{
  "model": "encoder-decoder audio transcriber",
  "encoder_activation": "relu",
  "decoder_activation": "geglu",
  "decoder_head_dim": 32,
  "decoder_fused_qkv": true,
  "residual_init": "none",
  "eps": 1e-06,
  "lr_schedule": "step"
}
Rows from block 5 of the audio encoder of a small encoder-decoder audio transcriber, named by matrix and row number. Rows with one number belong to one neuron. Each number is 500 + 25 x the weight over its row's rms, rounded and kept within 0 to 999. All counts start at 0. Numbers have three digits each.
Before each neuron's rows are labels from the 100 clips, of 14976, where the neuron reaches its highest value: "strongest on" is what is common among them. Only what is clearly more common there than usual is listed. The data: two synthetic voices taking turns or overlapping, over music, noise or silence. In brackets: how many of the 100.
# fc1: MLP up (encoder.blocks.5.mlp.fc1.weight, 1152x192), inputs 96-191
# fc2: MLP down (encoder.blocks.5.mlp.fc2.weight, 192x1152, transposed), outputs 96-191

strongest on: text has "her" (28)
fc1.305:512504487503539517500487507508504507547479477456541472475484499470465504512510479500469501530495508502508541532483500527487509525475495531541510490490478514489497511464499488547493499497472483486508525499500510452474548435458525494515480477517486510475532447463478491493458517530514517522
fc2.305:534471488481452523470517506450509478470476523530559503489499509470482482537497500461550515484458451530532497436541460511479492480489514428521514522473500503535456471523483451483492490488478487477494490541495530465499464481524496493517560513485518477508491487528502504520455505495515497516

strongest on: text has "window" (39); text has "dog" (31)
fc1.330:500503508517528533505493500542498454531475526500513526500509523508525510501516526486504449501474454492521518573452494506440474487446488542458505519489496478500465504510491529455511518457450504487469475497500511519494521531547447517497518504462488477522510515523499526497507530505525509505
fc2.330:514546534501491477507475495470525463513485544500508446508494504509460471474472519422465492521491546518468468505489488477515510535500513495468465505508532537514544515510473496518513472489489502514450500508524519522504424526449525493492533498504491494570463498474519487502471514506484516468

strongest on: text has "kitchen" (62)
fc1.690:446481499542502539510524495529493464504459550493471501500529471503469463498444505486489496483499519522521515549488460554495493509486523500522538519521488504535485467499486522523524484505518532506469525506497458524511489499475464560500552494472505465469576430494475492502503477539501553472
fc2.690:458499514490521496494526522494480477455531502508504524520516480470480462499504483499486551460454490462508492473504499463490481538523520514529498542496534506507444495536519486454524532474478548485525477502493523473526504474483505471449482458476483489487478461503510511513437469519493463486

strongest on: text has "apple" (75); text has "open" (26)
fc1.717:482480536549517505523470468500482505488464509519499468489511490470508489513428491484481448495491496553521542562498447514518493523452510492505525490506495483523532513492513497466497509530482500506465512454468516527486443491502508549472493488520477516480534479509538502494500502512499531538
fc2.717:497483507500474507482467470516453483482539503441482505524535495492516480473455487505481465532490523491568511537452497465488504515479484509489528486458514497494490527545503503521490491472496513519465477512475532487514537476515489463517479489518513553468497494420513506462488500539478485516

strongest on: text has "sister" (40)
fc1.287:558486516507547532474487506528547512503459454486513491494483455529528511500485454519509495489472495517469546494477469542511494475517498543496540520488417493480503506496538543475472505471489470431464460507470497493484520496457520527499533522469485446529532483513508509507475511488493530467
fc2.287:497516512501479470504515512491525528499510510515513481521482483505525486533512530488462512490484471503489499483488528509487533433503549471498482524500523513485516471489516529446468551510501473506465461517445498504548505475577515520514528474549500484514483481505486534508458510500515529532

strongest on: text has "every" (52); text has "heavy" (41)
fc1.734:448496473521519521484495474537523523486489506496487551531511470498470542514534487532521502482496528518515501496497535498508534516458474487482481485503500547450476492499457512493471491525519509497515496517513454508462478517500469498492506489508474477464508456487471460512462468525493529533
fc2.734:539487444502523502526492506494458554452493497504501503505476477481504519502493500530495490473514518479538498480479542487489507521470497545485546497511484545493530552506479502493523479484504476493501481493541528493463476491502492493463500456510497553504469437434456478481530553508527486459

strongest on: text has "twice" (33); text has "today" (30)
fc1.670:500533480514527491515495473522508540472457522498506508506505487475498488512483452440505442534504512541484491541488521519516497547436498514477492476495481502506545506527560491516498463467490521494515482459488523501519513460486506518494505480509511506506496467490515496502507496494475520499
fc2.670:507493489515494489515514484518505510489490452498503511519490495444502440488507494496506491495482473529535477517525503503497515513482489525521464519492511505482508526486481488503477520404499518531501527511509541517547507514486474486465499533478509483515500447471466460522475531557461482508

strongest on: text has "boy" (57)
fc1.88:516493458510535483500521507490526489504498466521521525515543473519535514517491513476486406482460490498513456518514492475480491477491479537484483490511492492479502505454483512521508534468497513493475491514495515502524492511523527535497534501512481531412488454481501502475528487489469515531
fc2.88:494457508499442493495505507510509474489545556497478460504503471493540457524496489507501465552506536530534511500488529513519483426537476525480500507501515491476527529508524523456473474477498532515500491488484514569505516533494515497518495485498470524500500531496507507503494495498511492501

strongest on: text has "sister" (55); text has "fish" (43)
fc1.583:529498534507519507489510470519572504506459475494524512504518470512497472547520484532514499481466495503486523516478496469458449470520497514504542472492432506501519507498522528490540499531444490481467477524499468472487525481468485536519488488477498468517525497462470456499447525506499512483
fc2.583:511495510486529471512566536524504514494500523507484529513503509494500472541528519490481508545473492472506504475555516481503434456571477482523540513509536492495525502503534495484481500489497533503515460511479504497496567476500495522517478452527471470477521523536508496504476473514530469478

strongest on: text has "bring" (42); text has "bridge" (37)
fc1.103:499525471499566495495523503539527508481471490508487489499481474482497523502497485496524487498480544559493513529490505538503481466525517516506471451500477509470498472519498512499528504480477530466496530528524512522519483527485445505512497523510478474509512504471470524486492497517513521514
fc2.103:491522517469471508511527490489550448545520465488439478522500475472513459504535501490526518480544495467525529478495513483494467477529494528491494532505495518499496514507493475533516470485506495493543451463546492498495516510465506513514470543506533479504467527450502506452523493480502535466

strongest on: text has "point" (39)
fc1.194:529463480538497519480495506504524429510486489485499465484541550514482484501447488459500459475481522496478507537485547541478484489502516519489521473503473505491511524480528509550493516433492540439496501530480514508501469430503497496510463511480460524459494498502511478486481522559529507532
fc2.194:517513480482477514480503526494465515515484468504482524496486464510501503535470497482466522477468501488494500453469481517484526468522474519488469489521472531474499502456500490502515556494496493478517497490494536487506507486455507529547514518503510524485534504506462535507493491498499472498

strongest on: text has "friend" (46)
fc1.151:507540435525528504544484512502490461511476529508465476473510515555437498491522479508552470507480514525501475521470517532547491545468481517509565432466504486473486507506526501497474497549468498504520522533531507466479506520535473506497534499468513518503477522558506528469462499512479515479
fc2.151:490495511493494484511506535495506469522508516477511540516506524503505475514513549476480513505509517486474519478485497493485506555493525490508473506538468491489463476507493521491540512574510502468509506450504486510482537484515558489517473517466526489453503531507508442516456484488475488496

strongest on: text has "knife" (60); text has "laughed" (25)
fc1.602:484496519526501485537485497488485537475461513522493490491512491497508419512523506486545475540461463552504528500460461468498491506498488511479481435513499510541491472521478488456524501530528515503467502493480468517462490528470488516481500469526468491497494490470468488459483488511469538484
fc2.602:499490508501503513476518496483485514490516512521494560523524468503477413499506532480548528452504532496536514527498480463481484523500503505514448520494491467535492519541454492518543479448499521521496524483524539496488479466521483473476497493496494533526499442476506479461427512524484491475

strongest on: text has "bring" (33); text has "bridge" (25)
fc1.284:476512468511506472460451486524490503475505515507469471533488489540483488504497503462560471496457518512489503490478495485513470534550511521531539457497510523480532507561522523496500548430511460482540491516532490479505518542540512512511459524488474448506499485476511509517484524513500501516
fc2.284:508560498484526476500522511505525481482460504518466501493512490484503461516530488470470533504475528508527459480522427512469474474513482491493508499474493492469520455495505459538514493490497500495496501515525542531524484507479554509478486485474487513519509517516465500511496457520504476482

strongest on: text has "pushed" (51); text has "push" (50)
fc1.695:508488493470508522517500497514528519493493497495494460547522486485516465543496468494519433470474455468472485513496502469494522543470503526504513444492451503517503502501556520542505511512482507518495504522524507473487502502489475492494470532517491515487528464460498493489518506532525532487
fc2.695:501499515486527483483496485464502473458429478521536532442488527499484512485462515500518468460494471530527455494478501516535478485504523540536494460500487513501471475488493485527517516513480526532491545514474485502524476471511498509495499464492519504474479528523507436504509492510511491497

strongest on: text has "apple" (43)
fc1.435:470488509532523525517509482506512508558482494535515472488533464478514474493495505489458474520504474533525485528449512512525538522494507485460502428487475503528490517486509505480473484497510489472453481479510506502483520530469498533504519464537530469499543452500513484518520498528476528507
fc2.435:477440458503484538498480453496468502495542527483528508529510523474512512491462498497531455491484486468560543519480515466485479518487477531511553498482486487493472505526438524526483500488463501516460495490478536457473483457484466469467551464525509517472485497492515494512464530509529495492

strongest on: text has "apple" (38)
fc1.6:485494514515497514551500487504507504454477504498516446580553486471507501504486486506479465548494481518519512560489505465533451479462485520478526527482494463481492530485492489480528539522484484514486497489500478490516450459492518500501541488474466446495503482469507539546537532500490505489
fc2.6:493488510501506521466470494539453496513452502472519484492505487503502504490478462539478548517456495495514508545446501474453517480475536487544494496491513523521468462516486492482471527487494523512452501518506522457496525504504498476479475521582479518428499444491519499475534487508515491509

strongest on: text has "kitchen" (30)
fc1.198:526478550475510527488497493491538526471478492481564500502514487480447511562443493479529472471476475519503500517473494469501477502498490530476485470511491454491492493492531509521475476504480508488427514501480499476468533452541503539520483449480484484528516529498473451474471521500480524515
fc2.198:469460516514490498505540528528456536480487516511521505543539501502484468474497533491538511539469489500482488491518491515495466481518516499531486495530517498503471499500539469462507473489465546543521548537488505513496526475528513504492533478500471485490498508551465467497423495536510448506

strongest on: text has "twice" (45)
fc1.751:472529500499524505498502468507524496483491530513515481509527491488519519537474434472544462502485500512471480511492540511463495525465486476476487439433511525481455501524550499548490505490446510507518495470497493491464490475488473519512497497533519505477523491500494473490489494503517518478
fc2.751:518483454496511468530486459499508514542508485505488554495513491452492474440550530505493493534483446485526468479513513502474488517447506485541493491531500526534513525499514499472463510424526490531497481494513531489508517519517472499469503489504482518481502448512487516503494531518448485497

strongest on: text has "forward" (27); text has "forest" (27); text has "four" (27)
fc1.224:509496479516514512501536413488509488518464501481513443473506504453504519515516467510553495493469495493480489529526527501429449515515464476507518534466544480472507463491515530526518527514516467488504511524490540495485510488518508499519442514522513461499506520475466483499444507540513502487
fc2.224:504552466494490482526513472488475481504479483493488520476511530523527495536517484530483538503474529478519452501462490485534445456509499544493503500471540510453504473475488472518494502522494497505496471511497518508558564492500529480492476536489458462508526526458468495501556473544482512530

strongest on: text has "boy" (26)
fc1.33:494499481526490512475550498487523470522470529514543501501474506476484546504502507507540492515463501478478486523474530453479491542523540502486485542476500523476533487471513522525450540495523463510509522540493524525491473497535500510499465508471499453471504529488485468480531491509530503496
fc2.33:514522510525490568500537482510449457501463507484474512526523509521511499506514501502490467511482517510492451449492499482526513482486502573488513473484509452488461515473492415490554510501509499519525448515487499510517541476509524517522514512471469458494577503468484526568490534526465454498

strongest on: text has "her" (44)
fc1.222:477512506512480500462489487496495542469509507509492465522528507473513497510495465507541466546474473496499486515521480470472502552496480518514483490506482497490479510483468523529454524515482529528506476517507467531489552470525537502500480484450507491500493438475498517493515501521511505504
fc2.222:485484465479492458528547495489517449525488533493543552462537534528476492520487500471586484537478521553500513507512464521517449484507467504484481463502535507500470479523493519477524528547449519458499533495511525532510491488498484519531527514448545505521484513533507469503495512505514494504

strongest on: text has "play" (73)
fc1.205:513477476511454525560466497503525479506489510504506500498500545484526468486477516517480476466489493509461491527500502496493476499510484498470554476443445530465527538457516516523519539509482495486490449514456512439491511477512540528478491514510473496511533528472502470468532521489451520482
fc2.205:496480509494499491518469506538510469483502499488501478469494528501482548488464550493504488551449452480511538463503490512493508476535483546500515483510516541520481512551524522446524490487490486481510502531502467487466531518476483507491490509537501497500439515527536506539474479486541487457

strongest on: text has "play" (59)
fc1.266:517527482500489519511467530463503484501503527529469501543507514506484518523481453525503464533488488532472522493512498486491493508483494517487526484501468500460481452472509510510479538542512514508467497476458531495499528476547494509492528509546481494516505494489527460500502520523473517519
fc2.266:460478464477482502513465500520501477477500432521515471523517537505499505507452508494525474501473443491504509466502518466540473535520473546518555474476491556542494512512490533522501482460515515506473460533508495490514449473479498506490471564511527507519535502507516520511472494490510463483

strongest on: text has "friend" (58)
fc1.279:524491476491514528520478473505502508456458509475555527534498506485487480550487468483493473534465566495476546536499465516485482473449464547502512476524540494461535484515481540498523516501509492410500500535499502529506476507505482512504529502489477527443513495481478472487493472527516548479
fc2.279:498515480469475493524511476548509493479516515488466504494521495538504471466529536504507500475494496479466498510513454503522523491500515537516461474504464524535450499506486510505551532483510477465506459548499501493489503479490482485557482522490494493515464543528450481478497493517469489481

strongest on: text has "sister" (30)
fc1.294:517473517516531514479459497538535512534468526502461490534525514490496477465503481487509474518492502474472543511515461483538506497533481485482520477477463452443496514522479502462494467510464492486461554501475492502479533483475533533510467514448513464537536476482489515514493505505458527514
fc2.294:521483508512530531497536530464534494472544452522506501513503526477490435508501460493482532499484464493495497474496508473502469504491520504482539493509488475485438505493465502520482490487479462508533492494492528477474511486459484496448513465547501510503515514464469506510464523500534507503

strongest on: text has "friend" (27)
fc1.514:504484491549522503492528442505511474478464505503485548513499506526495520510492490481504459505482506525480479513494505519464530502493498504516536555454512507468510517471501488509474509502480514500464509525521492519507495513531504551485543511502480500503495463505491442486511503512488536516
fc2.514:474495496526492548460502494507497512495497493507531471503483516493491485524486452494475536527493471501523460468482516503531509465518501517522501532465534493476518494504502488415516503526491530515533523508437508493486488483490488492480526492544504518500516470467555469471514464499517465528

strongest on: text has "every" (92)
fc1.122:489464504524495508480471474505507515509475496430520492459486472494467489506504522507536488495468536494489498475523515493462497486525500508488486521509456519507486465533481505496458518528472458484509521529502475504441479525505470528505521503507508520523528466527487460489469487506533512476
fc2.122:511513512520546507483497503515480508430501486447511489484515467495505475540492487475448546446465504504541529496490526534467519509542529497467481515483506517474495511467454506495506557528519524506474511469495501485471445466483511492504479499481468505520499469463516461493512532505509504532

strongest on: text has "boy" (27)
fc1.54:530513507505504501490501520490521517509465522510485517510521518505549523504529487500486463525478507511453515535470503465494486502460486487484492472447493493478493484477502501471504523530467466516460488455495484460469534491527514506493508514495479460494521487496494491504518527536496532540
fc2.54:489502548464513512482444489530510509460497473490509492541503533509486507530490497501449471532499513500473472490487522427465489475506536489494530501494500514470521532515495453488458465519538479472466462514519489500507494512509523539472504447532481520498540532499558492482474455546504480486

strongest on: text has "left" (55); text has "laughed" (41)
fc1.34:488499497559497503478494492506503456518492532505481528503540513437466463506466504472474487540487509526499500529479530559423519499519470503502513491520495509527509513476484511538480483500481511493481544497511472466504480453456493545471516490468459491468524488550472487502486522530521520511
fc2.34:491470533495522493495511482487473522486514520479507522494508513501548443566497512463498528489482505469512500517481513517490459492532508506495455548497517510498469481483509483468506529452499512501505491469496531497535431484549473489447478503505446507506522510548534497482469500566501475529

strongest on: text has "point" (57)
fc1.758:547512443516523490495483524500514457524500519549481561526481557534551525458499507501475474461497467487496503504499514464464510503520509519503571509500475448503472505488499494503476509457499499517452484484457509498480476486527510521501511502512481570518496494477533488470543539533480497508
fc2.758:507487500509474486494489500551493499451477529495498443457519467511507547516461536498497487537487476507539511491438513532536517493537509528502517495521505493467468509525500471448510514484476483501499442540495453496483475501496456546507472503549502538491535520516532498485513483489542513485

strongest on: text has "forward" (35); text has "lower" (32)
fc1.584:447499482505494507535467518551506490509482533452517500482526474463478497484506487510525469553468487538489523504463512505524503502461484487521486535475501518496526476489497504509533446525501535519499486512534461504485546481506522503479489526459498494491517458492487482476505480513446531504
fc2.584:532514509488510475482522564454483462479486511530498498495548459498510478483518491520480513480478524513480504504481483493495487517475563477464459469481539464543505503528486505477499543473490531526431501497492500521533530503473519497451531457469489482502485488489490518516491548521481487515

strongest on: text has "point" (55)
fc1.243:512541470510506517537516513503503475512494515490507458553473511494545489480542519521463501456490515492537511512503510516474489514493483517508501518501515473487478493498531487519534530469495465479488503490507531489494473517516536499501521479498482457504489535509479533513512503556515494544
fc2.243:486526492505498506534501509518507504500534509518453494471471492484520555557520487516477507534466478483546478495506532508476487488465500465511521516489490477446482491549517447488462488426473542467535474515502506500504524512485522546446479546557491535456497500490494493510476490537522497470

strongest on: text has "left" (56); text has "laughed" (48)
fc1.132:504495489533550510476495486515499464518461528495519471486533527534535518516463496462481470473500453464515496571480508566447494495489495510511489521529519476475502502501538500488471469493491522483480513477501495541480458457528499545495502490510481474451540517465467482496474507516533543524
fc2.132:515510467466570466497513507517501470456520499466516495450522514500516472515506501468539561427453531519534500526484468497518473487494557527510452525500487477511472462512522480477519525474453521511485521476483531494504456454457472501469517509494488512474488516515471465495478478502481485541

strongest on: text has "play" (43)
fc1.417:524482494544501517478480484484549466520472516499473520525502528480464512487489526503521457548473471510456486534545519468463517534464477490502500472467486517532451501484520514510482572493492494494460496512500496501464488492526495527494538486556464513531518492485516501464528507520485510479
fc2.417:473476483489474516523455483520505499505486485512546442498505511506475504489520469509502513475433449545493502482488483521524492492491521514521544494509479499544506484454485517516471468463501480502459464509506485503540455520500494483458478525509495487516541453517532499531523494513546501483

strongest on: text has "knife" (58)
fc1.170:493452515541458492503468461501512519488446520497513489493523492473463498505502544537530472510474521522498477536468488486494447507491485520458520422473486491493503470506512508481530531526490495463459523518514488540468519511491487555495520487542444472507502481468467480517486515505454546504
fc2.170:499470488447493520474497495501480505488501475488504512547535482518457414479490491527484485472510498500520490508496473474484470512505511521506484512508505491526487497542484530482518502465509524507470516514478539526514474493508502470484496495511470539503496452484523464474496504510498500502

strongest on: text has "point" (74)
fc1.372:544517516536491534491523533523535483515493475495536501480511491528473452514513538467495454489492454478485534497470504510456473483530469528507499479535473530512465538459509533532501518484476519467461474524473529478480501491536511499525493496500472489479532512489541479525491493560541515464
fc2.372:503491485519513540474515488476502483504428530540470481449497474464522526520487505496490543520461472531529515478471488503493491460539492507545473517514487494507471491477522420500512489456505487504485473505526464500500518475459478524478508503502525501498530549499464505511523455493514472505

strongest on: text has "forward" (38)
fc1.520:545475500494515522535507488495522466517474537507435478475497526497486499517508471516505456454471504511485504550538498480498486519501465502475557449494493493510518469508536509498496514513460520502462478505504524482457481487535506534486486513498483500427528526426488494466496490497490528475
fc2.520:465455487523507521497503493517485487466528471491508500522543491513450506463475510505529475516460487462561538471540503503490464517539486541511542492502491480512470501492499477490536501551485502506490479488482518472467504458488505495499526471454497485545483541505532465517510489538546489498

strongest on: text has "twice" (51)
fc1.521:485511477549498501524504460506545460501471526503501500516512474495556517481483481545492454492469530514487505513519507507471441497503521518473491543514489491492519492514542500470518495457469551501522478472486505490472508552530447501497532484521506494483532513466494478482507503513489515465
fc2.521:528504476470503485520509489510487532486530522498479533507512502497467526517482525512513464455510487525498472515498499500499463511506472538483577468497522523485517503555510459472482516486482494474481452520536499481472505546515508504497463516504508499509529519497531491524517522560480517489

strongest on: text has "sister" (50)
fc1.450:500513446541571480492505476532496480550488510468512482500476540476531474498484479463531501550488540498484455502490491513501482480518502513485498518491508450474445517470523514486461509511464463522497477497522517512490527480503466517509507566455483512521489497539514529493493498542467506478
fc2.450:482490483464512495477489483463513459501525535498495501524487523492474498514487500471499539474529479539476509505520499492496504513486523460562482500518441491466460486498466477526487475515495469479478521506457473478472487485504528488481529480534504461518561522493497459496502506456493530515

strongest on: text has "point" (64)
fc1.214:566502488542498508515503490500522466512488495489459508506471492516515542463472448483494438470482513513508500523482498506517480515531493539497490494481498493480515494504502513473514509492468514537448488514499506495509508492563521485498504526466505455507516458489535533460480507520480521498
fc2.214:516497511486447456509529494544496510494502515502514510498479489468505559499483576494505500536503441477544526524470489545505466476524476493495470499471524514489453520545463533477538514468506491490537501509474486499498508489466492535501498509518520516495493466504505504516456508519506516478

strongest on: text has "play" (62)
fc1.421:495513478499525517512493519500514493530476464488495496525518468527542525512504482526511483544484550498506489500533495480524498516455489523449525503506480497493480487459529479547478486494478446486502524478498532549493475507504506535458503502497493516506526490495502484530501504527467515488
fc2.421:497490513487498532484490521552492491484481474475520491504505476530472468503476472482506505513456489536476484486517508482511492508529512512507496484473494510512485456520490494489463462473509476497516474491499473509537537540462482527519507533457502536475504486515498540552542484527520483459

strongest on: text has "boy" (25)
fc1.582:514492487509470531494516505552540473467474555509490508514514520468466513522505500455488470520466496489521476490487515492479531510510483475487481514491457503501508525468492511520496491495509524481493508429453475481529506503533498526506527527525515542445528462479508484475515493517513525496
fc2.582:512493484468524482482490498520471508510524516495539531527532512507487502513477509473465449487495511489544516526495511516549463530570473501519468534506499499538504506544462504490542468496482561504523487494528495544505421480500525542505479513500511533515482484506502494497505517538455455510

strongest on: text has "play" (26)
fc1.659:473489472505525518498516500491518518540472516472511484502522495522548513497450486481520482523483499488475489527507507498510489519479556531487511510443515474468469466508545530490507554493487478523511481488494499513507465476536468504500548522490518449498511504490485494485484493541499519497
fc2.659:443477523554478481472510514519501456444499477504508474495471550471482485494499527495501530491483466549480502544528475511464502507512464442551472534515476482508465503463523505507459515478477511489483558517498467526533491479493494478490512499528501491510521524504453490483480496477514491514

strongest on: text has "boy" (41)
fc1.641:496528477512535523529503490511533495512490503510506485549518516561515525557504514487476476507479475503508528521498534522516472496486458518521495497527466481488447496529488485502502527505505491492512536517532499508548503512488527483493559500421485496513491478469449491498547508528520512532
fc2.641:449545537523425463543523494449528524508494509514496471477483481491496539494511486464520522540483494465529466456471507503471478479495526505484518503480509541489520482537499446468455471484484531514476468498514502515516502504510532480508464457518469463481513492462507485510495472509515456481

strongest on: text has "forward" (26); text has "under" (25)
fc1.752:502484495526476564509492501542490475545489559527451531448502537491484540493550498508487471500486481477495539509447498501444516464489508487483458474526501558532498490485467516485486498550473535503515511480475476452487531512499527507502500541431533469504534493486493462506499489495531523522
fc2.752:482478523493502497493489512461454500471504526491509544535493515472484569524499507501478488507487561504501518492472520523518492488529511471483457495479505471478540536493480482527527504555523482489515459521521534515501530478487547490493514469466451469517501537515498474481514490506472494471

strongest on: text has "window" (61)
fc1.749:489522491532517564505497509519500413486478488505493493487485475508466519478472518503501504467484552483493493525460506517447533463434513480533506506519504470479496497484498545463533511495505522511478502479524506478477514474505488510499481507492498490518499483477497482463502503542543521481
fc2.749:504486474499551551453524547467463482468497485489483499476491494479515533551488457565504513489504523580499550511526480513510470536523497499524532500514504473519513477514491449509475508506496530502488525495521508534533526517514496495470515491506483488498486486538493476480476519476558500512

strongest on: text has "every" (26)
fc1.756:498459535514528507494537535505508505494477520509512530507546471449493480536448568492469479521500530484550512511509518473493503486440488510452505486505464493525493515466514517504491468478502498509520559553486463554493486518506522514517518485505456498500519492520494503501554499506460495512
fc2.756:486500452495519490481519514515480478514514452485493485472513457492497483462498472508485530459473502499553503470540504469461507493540545513550514529472513481475505494509526493466497471487480533474532495474463542525498483436472489471494502522509478509479500490515512528506477493489528471493

strongest on: text has "apple" (42)
fc1.396:468470530532497507499540486467504474487442516494521510514493549464526532489497448485506435523479469500537526552512501522458500502501469507480528510485473508495467498534482524504488541486437526471490535472470525560502508490526503530489491547465474526471548489505487503509495493507485523527
fc2.396:494461495534506501494485495539473469483508513498537439492413501485491535532502481482535495483513496523530505522519519492509532486515441503529489498498467494514497520561501452473483507492458534500525506512464497512471515494485480508509499510535489537525507524486481457494532501467490505529

strongest on: text has "garden" (48)
fc1.395:503498494481461545508488536528500458489472496518527475483533482503486466516524479486496455491468532504533497525454475525521556529475532466439517461538495507515507493513512504508468494536500527450521469478495515488465498495501544516509463503499482490479568527476492484491479466504543530524
fc2.395:473486526526538525495514501450446471495529521476498505520449465494476523498496437524505497473482531512523477508506512461481525498523502485487534496480507510500498525489470489554512467525476526510508487508490529509564493484513537489456480442518487487520508531519504463542500532514508508491

strongest on: text has "garden" (48); text has "under" (42)
fc1.523:470491467526491537483499499517492511466462504493490477532479506478493528561509499509511481541476497524495476526485471546511530489486513511467518475486488502526491485508479511477480543525492526511466532470524494478435497484510522557464547545456440481515518455460487464499518467509487548499
fc2.523:503513481505474466504475481446493531512503470464470482491429488490490498460528476518488500482488466508469478505494496495522556484514533486491490495505475526537529480450483482507488517540529497505504503481528528438505529488516504468538508476512474488540513447496480458511538501516488456507

strongest on: text has "every" (34); text has "very" (31)
fc1.106:501530490532471495506490503484513476503479491509465494494550504491500524506463475540493469485484501511507519488513515481481473544466462465478522513497469468456502459479479573501447489517497516479517483507466522509486502473512513524490508508517514522511518460493508490481521505534506518509
fc2.106:498480521493489503533479468554506539475510521532518487526503510498487544504462537483476445501488480472477483530504533499555513523524474560487519517475495508508527480516479485521490461491463481527503509544513467477511464487464476509512490506474496529474524462437545492478507468488501496466

strongest on: text has "key" (64)
fc1.484:468474472483509519427522512478532472511499503503499503443494514507495487511443506463523500487486515520491506499519468557489507467495450539518534509485494535503487494493489581533487492481489523495501457525456459542458483505505487531482501506551462474489547470482504453505505493499520535483
fc2.484:517519521509473521493477488464557508520472551510502466490481485513502452494517461474513511516534488518490450445545496486479560475496506515535500487523451503467477532531491465459430496507505489476537486477489485489487464500521484497485476506530515498509522488480478503558481499472495514523

strongest on: text has "left" (35)
fc1.264:520509471507515505474481535501539432500467473507559460477535505509497498493437521473531479529492508517474466533514493540467497517526466560507521544524491529498491538480525535540441510469455508495504520508493478491520476484510494524495467496506475537455509516470483506514483503532477526509
fc2.264:455494522455549524493489492496530486504508499499553515465508513512505499531464483485550485435497519483516496496522493504504425485522500523463480548500499452528514464502485492501484503524473514514511490462503564467542455495460485493454511463500463503498486529537493483545529496473533504506

strongest on: text has "door" (35); text has "dog" (25)
fc1.190:520497511515480518482479516488505503492474493461514521524515510494528462485466518475521478497482527490512527522521497503462493515494477506459534509499481505517483498493497510500500527438451469527545525545498490510468491525546412515499508512474474486551532496504506515454513489540490515472
fc2.190:514489482493511543516491521507480481464511479519493463484511463520490445512508475486477532432481521539506495466514485504517496543480547511491488466515513489472475482548502491520511514500481521499472496486527521511520413518480519484469494557511500534525498456451526500461501515509483489539

strongest on: text has "pushed" (44); text has "push" (38)
fc1.270:541544467528496534528532472538521512486490483470464499513537553506498497487493518472513479486480475493493528502447561512499537519511486514543524483427482506483515504500523505544490509541493510482490515475488507471483533467503501517524456493505497530542493480495486493504499512552506514481
fc2.270:511527471488496506492488491459511498471466537543554481453541571492546564536454515530526502500476485523521497477466494520504458494482482500481496479488495492482515505522518444463502479486460500505503491503486508516483498505508478508462501487538458513500496529543522531544554474464491450472

strongest on: text has "apple" (30)
fc1.674:527498473545469501493481511478475510491454525472511487506511498478508517522477491536479460543486517522513486543501461532470494528476489506461543478487520488485497459480496492469466551517462488502462482446523515534454520501564499527507494477486476519506503445541516511496528496519481523531
fc2.674:502467552524491476484510472484448496496518503455477476502475513504485557496489470555477481498466511521533511531465508494535530484476472480519521497449499496512488464531516513509480518529475521488458494537475496495516551480485500502519482540507483511503531489467539487466555454518484527510